Rows from block 5 of the image encoder of a small contrastive image-text model, named by matrix and row number. Rows with one number belong to one neuron. Each number is 128 + 24 x the weight over its row's rms, rounded and kept within 0 to 255. All counts start at 0. Numbers have three digits each.
After each neuron's rows are labels from the 100 images, of 14976, where the neuron reaches its highest value: "peak on" is the class under the peak. Only what is clearly more common there than usual is listed. The data: made-up ball-and-stick molecule models. In brackets: how many of the 100.
# fc1: MLP up (encoder.blocks.5.mlp.fc1.weight, 320x160), inputs 54-107
# fc2: MLP down (encoder.blocks.5.mlp.fc2.weight, 160x320, transposed), outputs 54-107

fc1.146:140122110114140134127137118104115108161104125163147125135134112129175148172140144106087115167078106127105121125120117143103101115102133102134103088125138111124127
fc2.146:089172133157098131074111155155135119131153081122130143128143133117077071114129091142164122108172144121155141159130161138134136113104132170119160123107106138105136
peak on: white ball (47)

fc1.54:090118087104141140090120096111155131109092170080135119185155074087145155103125098112127101096129146134148127116102136123133123155128142135137130109110096132130146
fc2.54:116117139123111144162117140161108146095168114117154130060149157137149138124106118166150179145121090153117117146132111107130138163167147114110075136167155124134141
peak on: white ball (51)

fc1.210:144128140136125160145156149136131106119166136127120155143122139141094124142146143125136145117148132113148154152150096181124103117172102107140137161147091099176120
fc2.210:140098129108135149149135100118139133124099110116160099109121092170159135068132106113135119112133125158080098094086190082121128107131153125180144113149131120141101
peak on: blue ball (99)

fc1.277:110127094092082121108159161095161125103114173133130149108139148133123144154119099139115133106121184103123145166136140139092128086143118129143122126165108137136160
fc2.277:129181156118135136139122100167104151127160093169110111154107168167133103079155152120112104127176141130105137093103088096123150177122115178101153132109105122152131
peak on: yellow ball (90)

fc1.295:135152073081105140160123098081155137105137125140135137132154133103089112143120173098132158161145109107147065154192116166137110093132147152122106122129113118148107
fc2.295:133092126127143098083149127170117101104110164108104095121097129128153124115143126172091121118096116160150126116114122157115133131146078121090110120110142122090133
peak on: white ball (58)

fc1.251:121151127100130125144106089137171141096127148128093110135151092151132175131152154114132125156146149142157124119148129103084125092175128085149137109084125120140135
fc2.251:108134099092152138121160164106109103141114137146137152126078142105130102152111146152069141154121144121124106135138120162185133143092146127097150170111131093139128
peak on: white ball (42)

fc1.307:083162126140142125136135140168107168146130111120076143135201117140098117098116158130146157112158117122145177149087123122119134136088121130120127101147132166172146
fc2.307:147137144109098145113114134122137105110143162117145139094091184107127136122140125113117111165103176146134126116121135141135144144179140118185113154118118140146162
peak on: blue ball (77)

fc1.67:153096133123132144112159122125111162105101118134135120084120177108096101142076128130135126110141088113101169175117114169090110121126156123091155119145087152165129
fc2.67:132141134094134151101136127099142136115144120101140124161129083117127141133088114134106140075087107141130091090124147089114093163160132117124121120142127165127115
peak on: red ball (83)

fc1.156:097142102094099145118129120138127118133120143128137087144121130114131086123135154124138108122125164138089157143136129145115110100163146129125155131143066159135144
fc2.156:172121121128084091129146106087090137171139111130122124143181125152133155119169118121138115137130144141162134074117167137155125148126140120160091131156080150135185
peak on: yellow ball (31)

fc1.268:113129073121126153104146119131117111148139110157141148135136117172188136095100138139099129149132138116120100138185131072142147195130098119148115153116099108114100
fc2.268:163134124132124123143140108134115160087116128152152094115113115115132103125165111177151097107150093114107173124118115115177137114114173110116177133149142124140116
peak on: yellow ball (53)

fc1.283:137094124116129144106125101105127097090131143103149134111169087144134153111125084136145170144109122085183112168096148131128105113122156094125132128153126148160130
fc2.283:140166154146115135064182143121128104102133151179080112153147092111116111153131107171090146116158149138141135158098098154145135137130104163172101093152156147103123
peak on: stick (87)

fc1.164:128060126121088140142132124168091102120133111077175165162170123121148134143112104144134100136080109148158098117117147108136109131149111121124161112144087131134106
fc2.164:090108142127132104094143108115189149110144111170104128089184103120071123142091165140111147115169154121173137134136136145121122125099116103120153115132083153138139
peak on: red ball (97)

fc1.91:112139120166127135098106106076119092153123159109174097140097140095136147117152154116133110149116127103112091103152113116101142085168091156130070154122125155164168
fc2.91:098082164111087141132113091141124135158161131139151157126152092132124117103087138093128115103155104089139170120089103158156131104135095122101148164118095095160136
peak on: grey ball (100)

fc1.39:155164144110162132094156137131123088130129147148157159116106089107070154154141121127189120120140155131157101149129093089129117125137131155113084130099103158096146
fc2.39:084108101142101110155112100117173140161118128143114125122142140161142110141123180116090118133131170112084175132154127109105124141168130144170144120117135158105160
peak on: blue ball (80)

fc1.19:101105140103134149172126142107152087113113112109163146156139129189141111104085116165128103117136131131131108164072143115133130132105169109109117110118115142154172
fc2.19:138118114114132146087153121128106136143149116124113127087133104100148134191120121118123131158117156116075148064163113104150129128124119170160113156111120082145139
peak on: yellow ball (98)

fc1.252:154136096144138125129167139117092146161143159116137104134102153112104130102081135111092141126153105140143147163099096084150127129130170118132155163156097142111128
fc2.252:108152123117173117141085130086183143136104152103097124128089106120113138115150104162153170154107118141144133110167137108117176142102096168146165125122173165118149
peak on: grey ball (100)

fc1.248:096131146135089111116091109124095096134119170151092126153105120134113119146147120085134132154149122122125100139127146076082100109158114119129102157117104149110109
fc2.248:109125122158134105125140158130139132095139094154174097104169122156158163136135136153129130147115110142181146120130127157162170151130146095163120091116099127128147
peak on: purple ball (85)

fc1.285:142120131093117164134103177141111093099137111126099109127096150162151114133123169128116165137071122118167125133113123127088119099112138092130130096086096085135135
fc2.285:126143127138132103071148118163132144138108140103121144133162096126108137113111148111129125142151121122085128122131152150171126154141088113135111153155131158153114
peak on: orange ball (88)

fc1.38:105177136148123150087103141134119140155117154145086101161104139139079093104119134158143131150107137108125122149164177110101124115144142112096116122115089126135114
fc2.38:102111139125112080110140107130143136141125150120133133108145098109127166124162100135118118119150094138113150146138140112157112147119135121160087120136147175095151
peak on: grey ball (31)

fc1.6:091147133140156093124144128152140141134087138137130109134076128069165116062153120139119110122152191179165130122153076150183141147129100099116145122131124147146131
fc2.6:127157108124138131117167109134138095149152121103132157102083139153101115149092088144119158079145143146141145106098127086124135129117129108115127109147114173076171
peak on: green ball (82)

fc1.176:094101116123149126063098151185139121172129139092129093123075126109112158101123117120117106135110120143154125068139148165130149119142169119089149147107133128143159
fc2.176:107155146102098119123150099083147130147111136111101145131141144175100140144111118105102109163135153121083182160128153131120100148135099184107112124142158134106122
peak on: blue ball (42)

fc1.292:080137126139092136133065124157141085141171144153116147118155140161098127106104131178167125126118116120162133107158106119147141092144138122138122099107119109153143
fc2.292:159116129098109167095169119101118141143147117096103133150114117142121179122159124116071161142142125160106081114156149110092131128099129126176158162141126099138135
peak on: orange ball (25)

fc1.162:128161151117132120126121079099132119123087129143158128113105082123125103133129130111106105099107113137114083102103125110118160165151124136124139146132098145122108
fc2.162:100099142133113110127119120183120135140162064146115118128165148115086155084141080166118154111121104105132144127166189112109098115147129141143159085120119082148121
peak on: stick (87)

fc1.138:110129079124077123083163107116188134181127143108146108114135103155142142166144113132119111120136151151055146134103114092124148111104144155131118118128138104120078
fc2.138:086126182105152164116072155125143145140103087160121173103104141150123088109101134148146179129123118103146114110145097105164181138137080101111168115132081154135181
peak on: yellow ball (85)

fc1.278:102136149111120101134177096124169142131114119158138118138135110134156131133124104165090124153148127100078123109098101114097095116121158111138128109135106147148140
fc2.278:122115111141121150148126131140081137094118144149141121112102159135072129144129122145151134113125105165130126139125151158116153184100095159153132157145151104124112
peak on: yellow ball (29)

fc1.121:138117138119140112145100081084116146157161168110098182135125114114144141123119121086126085121128115132121152144096121113154111128134159123165116093142169119109161
fc2.121:114151098120138122093144145156115086084108115111133076124157148104122150156149119139157159152135115115113121119138127137127136144123116141143180150159082158146140
peak on: white ball (56)

fc1.131:122111124114107129125119214162153189129160108113150104095126084099104120165147132100148127133133102111146106129121108132120118111169130171119142120139148134114117
fc2.131:156163125174121137151115126117101124139105166132129139104104169184130127091065125159144130149167138132073113129125094092147173168097130121161156104117126119126132
peak on: grey ball (52); stick (29)

fc1.34:125110104142125114160123117118185140095154152114152121155067126122083095142132160174121108137135118129108110174154105107119124164123162129111133159099112095065101
fc2.34:106137142113107089068115159139095117165127125166078092124175153171124118146123110109167182126131121138128158087125104161149156110126101104104132095140149148115159
peak on: white ball (32); grey ball (26)

fc1.57:110136140153091102117114116164147136129133109159136164129128140158102109143113141141163137100081099090135117144145169120084161132143165125124096162125105130131101
fc2.57:131167125216122132114148136111141143151113157081105077102109131103128152171146126142106117085160145153174108134121082117131103136104105138107137077139159137114131
peak on: stick (45); red ball (44)

fc1.208:103152150120138157096131093123131148160157139107182108130113159131160109098166125124114118128118153095122145092102147121129142141112124120115125116129186095126119
fc2.208:109144116116087122100137132119156149139098107137098115134078126120076161159125129094123119136105125160104162137150093155133113114093127118144117085110131200131105
peak on: stick (75)

fc1.130:125136142050118132114114147143109147107173125146117102101158102131101095134138119077159157145159111146112167111154099151095113140119082084103128114133090128143145
fc2.130:141113144096122122126090118132133126148129180069121152154140108133152160122092119152140152051107126110152143140134159114118130140105201152091127139110128125147128
peak on: green ball (35); grey ball (27)

fc1.196:105096092123125149156134093128099103160121119140118121076121123106135119115125167175121096146181180150113120106161077128091143155139117143091092111130115130165107
fc2.196:175179159144135175114115096145124128130106113140120127119126128161171144091086138074153137099180128108144172156121106107178157112108103161109116136154121108168162
peak on: grey ball (100)

fc1.309:115125126120133169163132094143135131103086113131114104175114131107135117076139101107095129121144136099122118121128119133133130089109114125152127115127071164137161
fc2.309:113193102135158134159132181102110139156145102158118157160126147140148144116125148136124129137096130103105133117139117073083116120122143124133107172105106131119107
peak on: yellow ball (61)

fc1.92:126124154132119139101113103155133125127139156132119131153117080116126136090114116123105127188063160117124159105107134088128167151142102088107139129108137144147132
fc2.92:153107106131084112118137115137113130111108111155146111121127118150115140095129114150129099090122142112124114127158136169166104116104134145169109147122157159108138
peak on: white ball (51)

fc1.209:103106137143140115139105113096166155117141083112141131131139133090105135138122145124098116161129153145120112131149142149151128082102112112131149118136146118143131
fc2.209:145092112092122126118154139176094120114164159142113156133075155117144130125176142084167131101171122117151104125110099133086123156152156187118123115124113131137128
peak on: red ball (94)

fc1.128:159162125153119098130110145102134154136144136095161090152104134138099164056163107140119100130144125165103136135148109178123087131133105111141137116063146133117103
fc2.128:091149116123147127121135120153134112132136113141144167134119099090151122147131149132112129149103107115130149126141146086133151136133163163150100145160132127122148
peak on: purple ball (64); blue ball (35)

fc1.291:121138147126126125115142136151127108120140099106136158142104094129127132127109133098135099092087110124088096097120136131158117152124135185129136139148096093145196
fc2.291:113138127121117135150091122132131136140117138157144125143148166158130108113108138142109169196142106146146080173130144105097133095110120092135097158113101130101123
peak on: grey ball (49)

fc1.287:145115129101101123142098130108122146190141123144121137159094140161151148084165132088104131122093177129109123072136123121193146127147153107134105130141155125132143
fc2.287:108128091102116099145146102122166129098113137145110135107102116156141139145126116126156155148131143107111163164136144135109113113141139108139168123149109142085103
peak on: grey ball (48)

fc1.302:087104125095134110138106092105113117139151143125084119134139091138120130173130150121112138084132143181094170123109141156135121157131124110111126132139096091120096
fc2.302:100117105111093076131128142166144112113135073133196122149128148183156170142127159133088082149121123133146135153160135134135124107138127179150145107129111135105185
peak on: white ball (61)

fc1.219:088132108118052127142109121130117138122136138091107157118141125135119114132112085152085102111176144129159163157136120101161097090153105152107125118147111165130138
fc2.219:149116180123154117146101070099123118130114146137154141110123113116122143168169156111131164097116057085112111132110116104113131171124135099139134153119070125143107
peak on: yellow ball (34)

fc1.49:123128162141135175139136126156141121097137119157157127168073113119134131169186151113100140144105121108110108126167127128100151138134110139107125147125138126146151
fc2.49:157085129136121151139137142140127118132096108083085125156137111132114136094140127130100106136157056182123143142144107113128144106100172172134148115103105118138155
peak on: orange ball (29)

fc1.139:127148157140110144096154109147125153120129088093171125124148130104129131121103136145116122176170112158134065141144098147098116111125129142090108127127106119121135
fc2.139:115125092100173080142147151152123146083124177117109145122128100122116059148135116124140109124143166121168122109144137145136134163119075107099111130151103157107106
peak on: red ball (100)

fc1.222:139089141162102134128147133151148122136095094145076115128142147117142129145144105111117147125126150144098097141131102100140125136068171176104073129142079137117137
fc2.222:120117133102149089127148110115144127084133146130124137109166127132123120141137131163107141135158127084142163125116114098156159145187125107137165146105154138144127
peak on: yellow ball (95)

fc1.312:123116132088142095133119108140135086128119114125151117147118107107127139112147149140111165123146162135131113132128128166132115149117098141121133146118113140201136
fc2.312:094113134145152159153126154137142175182128125152099142139129101136119134131140100112108143096113115117085128154128104115110131129143113150114070149121086166123112
peak on: yellow ball (95)

fc1.26:092115088120111098130161138122125130120093128142134110080092118093120157164122116141102147178151148144117099149134117116129152159112134170163136138092085140131096
fc2.26:088122139153124111123085144148152119174108103128132162131138145163150164108097112153163147130088141090136117154129146135110101142129143135081153101144142121146156
peak on: grey ball (83)

fc1.60:115096100143110149083128096123150106130087112144117114127135152093117137123118130113100120157157118141165111142152086149121143123111165106121122121133128126151131
fc2.60:149085152100127131159097150164122136177129123085125182124124140130160126127099184095109150151152107120174141165120109131086161112120168124105110106071125118143133
peak on: red ball (55); orange ball (45)

fc1.235:117142124108095130168092081119120131100085171163094142123113133132105076159095111106130118135133118110163137119117110123106150186119121150134109114137086114151146
fc2.235:129104123138155095168073089116100113177134104133105146137094134131176135093098183099130147131137126157101132153105091101150106111122086162135128142175148119087099
peak on: grey ball (100)

fc1.68:158141160122141145128137121147104132165120133144101150136127092140114132108130129160099110127103096152138111143127115103106141113122117120105090127128102120152135
fc2.68:108085136131118109106094091107189110097123120119136088101133179127164111158150114174130143113165151106122119131116141161147140127131148146101083150102123105093126
peak on: white ball (30)

fc1.231:110137104166150175110151152106114095154140133092154087164157099120121119109105165137134114134122127146128088127123130103108163142136105077108114167142094117128138
fc2.231:134142102102092125143122127126167174108127149155133171136180122133125127107194089162109088148117091096159142094151135145112122140158122167094171104137131117099099
peak on: white ball (100)

fc1.95:131098118138112116133116124171137142120142129124107182151161099059087116188114151080108145170107120164161096168110145123077080082153119119158108138141105131126142
fc2.95:154149115148170139096131155127121116109099141109138091116084171179140125121133144154151085131134142131116137122140124127144143132077152129097123100100162148135160
peak on: orange ball (55)

fc1.300:091135133068159094134090105111131126164141155100131126127178122116172169124128105125147101138116147156144133108143083149123127103127153131118101147137173145183147
fc2.300:139135138148118124149145148150148110104128123146106140108099157116107149135078154116126171140142113144158116145127121100131151140112108098152118140114123181154116
peak on: grey ball (93)

fc1.211:161134111098114119110102194156188069137160142104110146111142161150083162117131145141093133098147141114102159165140124125124123119107183136175125134160146143190152
fc2.211:120143151159099151123157147188125123110106124113132104107147105125114166144163145127140160114115133136084141128145099144118109125146166100140092095134138124120109
peak on: blue ball (99)

fc1.108:083128135126112152155138111112149132123118121111130131142124111151141135152116150176173088112146103120109140103131125125133144133144117167158144122137137122169095
fc2.108:103100127135115156128104123096105113135120125118147131151166119105139138119126080075090182098128160156139126132149094125118179107106115145106090133134143112078164
peak on: stick (58)

fc1.90:121149142115126177080133100131149131173119103167103085125168113111136121121102105127155130129152151116160113123145102142132155120163122147133136105145133110156092
fc2.90:139122124143151121121104126166115157128156111110098154192173146122083109151142128094078185060173111123076116141113132116069106158135129082150121123115119166169141
peak on: stick (99)

fc1.136:145162101116116095111125132142118163104089102137131088119163093132088150112108085113118109098136118082143112155109103106159159124117115114155102145160121134128176
fc2.136:135122163146099153162119139090138086148162154125122153101106148133133152127110158133186146141165143078149131145154142157124113123119142131120149122119136114132078
peak on: grey ball (48); stick (46)

fc1.44:137117120106140129117134128133107085169105162102112122151149127126090162131184098118132103191118114107136138124145106106149114152098085173151112138149122123127155
fc2.44:134109113138116135167121101118118133109160145101085131105101094138118109071116179159101104152151117119143088091132180107171153068150160123113113122145165111130130
peak on: orange ball (83)

fc1.157:115122092172125157143128141151161146100145177119122140101129135133122119082158125127152119145153170136101135094145132143106153149155137119111134109128164071125167
fc2.157:121117146085101142123170132124154128144149106122169189145135106134141165120064145138086162106121107116154121088114098140105071090093160119159116153131127115128112
peak on: blue ball (41)

fc1.193:126099140084131145090103108131118151106144176093126090097158089124113117146089155161144121142169107104151134161187168098127119170171147082141114138123142142106122
fc2.193:103111112175117117077120086130166131133071145157138143173104147115110134165122117122122112118102147108136127155111175122164155147126171156108090118141145107172148
peak on: orange ball (40)

fc1.267:078115129142112132089126136130131154124071083132100110125124096124140097096128129152122113193099135107131152119146120128110170104101123156126121107131118144110135
fc2.267:109131108068106091183125105164109121153162116107119138111158142123088102151136090130159095114090156104143117118119136163157132138141131140169122138129184121149101
peak on: grey ball (98)

fc1.71:135160148114140129090112158170152130121124154120136141161150146117128102119166172120119077096148137146113118147069121134117153108129087123123127143119145128160140
fc2.71:131115109133166124117135124119079081129106113133156142121124119138069125129141047127094132137119134087137092112169136106113088145136090144131112120140158136130128
peak on: white ball (100)

fc1.129:097123131132112095089142096144126137155107105105133110084157139135112094149136102141104124146105160176137149103167175102143139119074141154133142133089099127146143
fc2.129:113126130124128197131139129151090152137082112157145157138102136105101162110115154134110110081158116122142106108112085131146142167112092088132149141180184099122140
peak on: orange ball (32)

fc1.301:072107093118084103161117121147159163098181101172083198137142154112122136174139138149118123117075091152148079139158119151126134141154112118101117176130137152142078
fc2.301:099122115137136135145139113139134146119114143148157061139131102157155151152138128152136108114117166136149128117116165141103111082099143094103145134135080090132157
peak on: white ball (36)

fc1.111:159145132116124169104144093177109146152093165139090119094128147114097093165195142113126181118127135098112156091153153122120101110146100156170104130106110137178127
fc2.111:123090112115099118133150181109136134150147150123127154129126107174146133107154146148154084144144140129144110175120096123130134143106141140087132134136154121154123
peak on: blue ball (100)

fc1.259:132142113156125086094131186081087113146156111101126160203122129138114082131143172120109105159139121104159098100130099130157152132094135137123140142118128102145139
fc2.259:136136158135165147134138157141128132071108172101182094169141118110151115132126091131108125123115085126113139137132128138136137143145129082124113117147128173115102
peak on: white ball (100)

fc1.27:152162163145106100109120128180114137134078130128151114144097132111131087114107119128146093154138072136160175181108102167137117147143168154134134136153121161149145
fc2.27:191098148091093122152103133144119121124141140109124125170133103112159133147120160137113104141145105133164158164146116159148142111114113162126179114144150104146137
peak on: orange ball (99)

fc1.258:132151141113130115103094107151122089133119142139127135084136105106163099142169127100132105119081146113139151126140154157100135167109130136161106095142100159153137
fc2.258:139101093110128157131155120154097110054121100148140120134091127146112128098085106126145124106148131128106113147103136098175130119135067153097160129143125124115146
peak on: white ball (49)

fc1.20:153123131124115092126142116149117125126083128129183111141103150174097105122109125132160118155147075144138162125123143143126102133144130096127101131089145131115154
fc2.20:129140088154123170133110155111146138154116095124133120098162088112136164114140105117131091137128179102171108091134100156145132118116136147070118150178163117144111
peak on: grey ball (54); red ball (29)

fc1.215:143113140143132140136144129131127104112119117078111099181127109159111121165154117167146081129138085092131123165121143145140149155139183120138118126123137138100109
fc2.215:127106155145147150077118172147108151141116126149135127121141127127120094077117149086120124161130145117144118083133081163167113155170105149116121100132128127146097
peak on: orange ball (32); red ball (32)

fc1.76:108157151122168078135127139123170145104121145085125174117137091140144119117125121136093164132135097084123098151130131139148117160150155071127132162082131118133114
fc2.76:171143125152106158147151102104112157137183129145097126120142139113146128110123100099151095103095148155108140141115118145148159143193111166151159108159157109170118
peak on: grey ball (67); stick (32)

fc1.144:137128088110122109151113112093136095145121169118086128159109118154150065064145136119098142128173134113135134151152132121116127163112136151136094139138168115094152
fc2.144:132140123126122129094153143146104148085119119138157152111146110132097167125166130128131120097103099155143141087114158138176125116082141125153169121149116143164109
peak on: yellow ball (60)

fc1.105:117122095135083154103116130139081108133081106117139157152086124150126115109136145150104115154096130123136155158101118113168139134139122098053120176119131139161118
fc2.105:106131158136136111152147148102141147118114130140128079130158113134130148145123101102126142162102181112092109134137116130095080122166100129142143101132131156108126
peak on: white ball (53)

fc1.190:091120126178137105071145130154103081132134119127130143122102140105115110081154137163155148150109073159133160114124125150107148103117125110083175155144136160089132
fc2.190:114120104131086148125134163110156176115130103113123139161146138113123079099161127133102059140109146101125129108100168106191144128130128099144133123076128092150118
peak on: white ball (76)

fc1.37:146130139139150128088132157128177149140122150107162126102105086113093149145136126141177136125168133127164141129130146109109120095131160175121104144095144141137089
fc2.37:138131140138130106144137132153129133145106134096119174133177148176134075131108151073128164094143179102092116125099157154185118113129124137118124163110118112094143
peak on: blue ball (90)

fc1.101:093146128134118164094120135148143109143096108131147109147162118113130072097159106177147112082140111155181146154126142148132139156120130146093160172130115149135141
fc2.101:148108142120140109129167117125100130122155216125127124132137106133099175147103137099154103113142134119051116138136183139119113080130111123116107094161160099135142
peak on: orange ball (66)

fc1.260:125107092129099116089125133155096166144125113123102124117141113148115144138130145145175096164108126122145101141172108133110105121145185127149104116155118107146154
fc2.260:143108125122116116106095106127106106090129175062113151138147126137108101158134139085118130125095093157145124119111132145138129106113152082130138092125150167121114
peak on: orange ball (100)

fc1.22:117114072125147107120125127140091147161152112133126142146112133102150137125141151113142122111128110129150150146104103153113164138132115129172152125154162176129113
fc2.22:147187137052128127140138122105173076148114167112102096149105120162120142144139173155154136137099095146144126126103130085162102108145126120087151117099153105129141
peak on: grey ball (100)

fc1.237:120140117147113054132119129101118159114140158141145084124083104128108118094173124124134130159163147115102118101149141153149168132146104121125140152100112104115144
fc2.237:132119111073116118140110117148136159138118118101084178115142142130118099163082135104164116139142151150123150146123152123136118126133112119133153132146121160109117
peak on: yellow ball (87)

fc1.78:125138095108150121095110080102123086192146182120147142143136150156128119097114141149129125142148143151145135142128127124146110146120111162113105146136137092174113
fc2.78:106143143106136129186179145161116111110129105141142112100167127110125135149128149124098125110094086142091124132142131127125150134139140167118131073108149156100110
peak on: grey ball (55)

fc1.195:132121108109094117095120110124122092133130135219132151161172127129121102127151139166101180105120131075115126137152140127098116131119129136131120161148093136113127
fc2.195:159148102118118161145112152130141138123172108067166120126086102150127092107130112139115127140183114135137075122129150111130104115114141166112123137141119159096137
peak on: yellow ball (82)

fc1.247:157149122102096138097137151156093133155137111135109114107155128092113161121114148145119095159100125123105110143085157131092157115138143119115095137115104107123135
fc2.247:100089138136165113107092076077147133107143140119157151139135093154170102103140120136129177126127160120160091108168105111125071124131140162106128127144127122103130
peak on: stick (46)

fc1.205:118102133121130116132109109129154082122143119140110113132105094137158165120126113093166161129159137152104106098137141172108119105112135062139088090158092183104144
fc2.205:117152136120114126169125100158095126121131132152133117129109144131099121153130135192131066109081096110126148144145154133127117109166134153167125162104158115111106
peak on: purple ball (88)

fc1.50:122092133145161150089122137161117152105130148121144106114180167139122124119128149134175136140105132120139125185136160134120105088079158151113124087140140155138141
fc2.50:119136154108148097169142118148119108081110131135107128124142078106130149132096140147073137114121108122134157083130081125129146160145131121103107148132153153141112
peak on: red ball (97)

fc1.143:152089119160131097095131126130128104120109108083149151096099098140153121161128107097139135154105143082111106109143168163194099130076121161119133181133109121133137
fc2.143:151163143108150170133119093147103156136131147127154118115184119126191152090122147123153119099159151199166154110112085121119158098142137127099117108116153108143111
peak on: grey ball (61); purple ball (39)

fc1.79:121137146097088130140112123127110171161132133110110143133181145158073147137110123099109127125117142126151120153147109169116144152162125117152137133095121091143149
fc2.79:093102118141124088132177133150130113106130080105130106082109115123136141127140175188152143129082169167116108113121134127097133100104116112076088129129149116138100
peak on: white ball (50)

fc1.218:135153117105138135136145108118163156102106123151130114129153106092134100147138147145139120096111157150123164112150104127134092100183134103145120145166159114133133
fc2.218:107121127118104114126126145124114135130111093161116109152148136105141128132136111176098125160109120121132136114145141152117117095084112141113124161087160141059090
peak on: white ball (34); stick (27)

fc1.85:091153137104116139119107099122140106122092146175137188123162135165164156107091138122168093106172145146101132135142143152134135112138152130145098110136132123107092
fc2.85:131131164115145100105114131158131114105147140107118128129142135069111118134166156099102179122095121126130149101140173084126153154089102148146146173126075114112159
peak on: purple ball (99)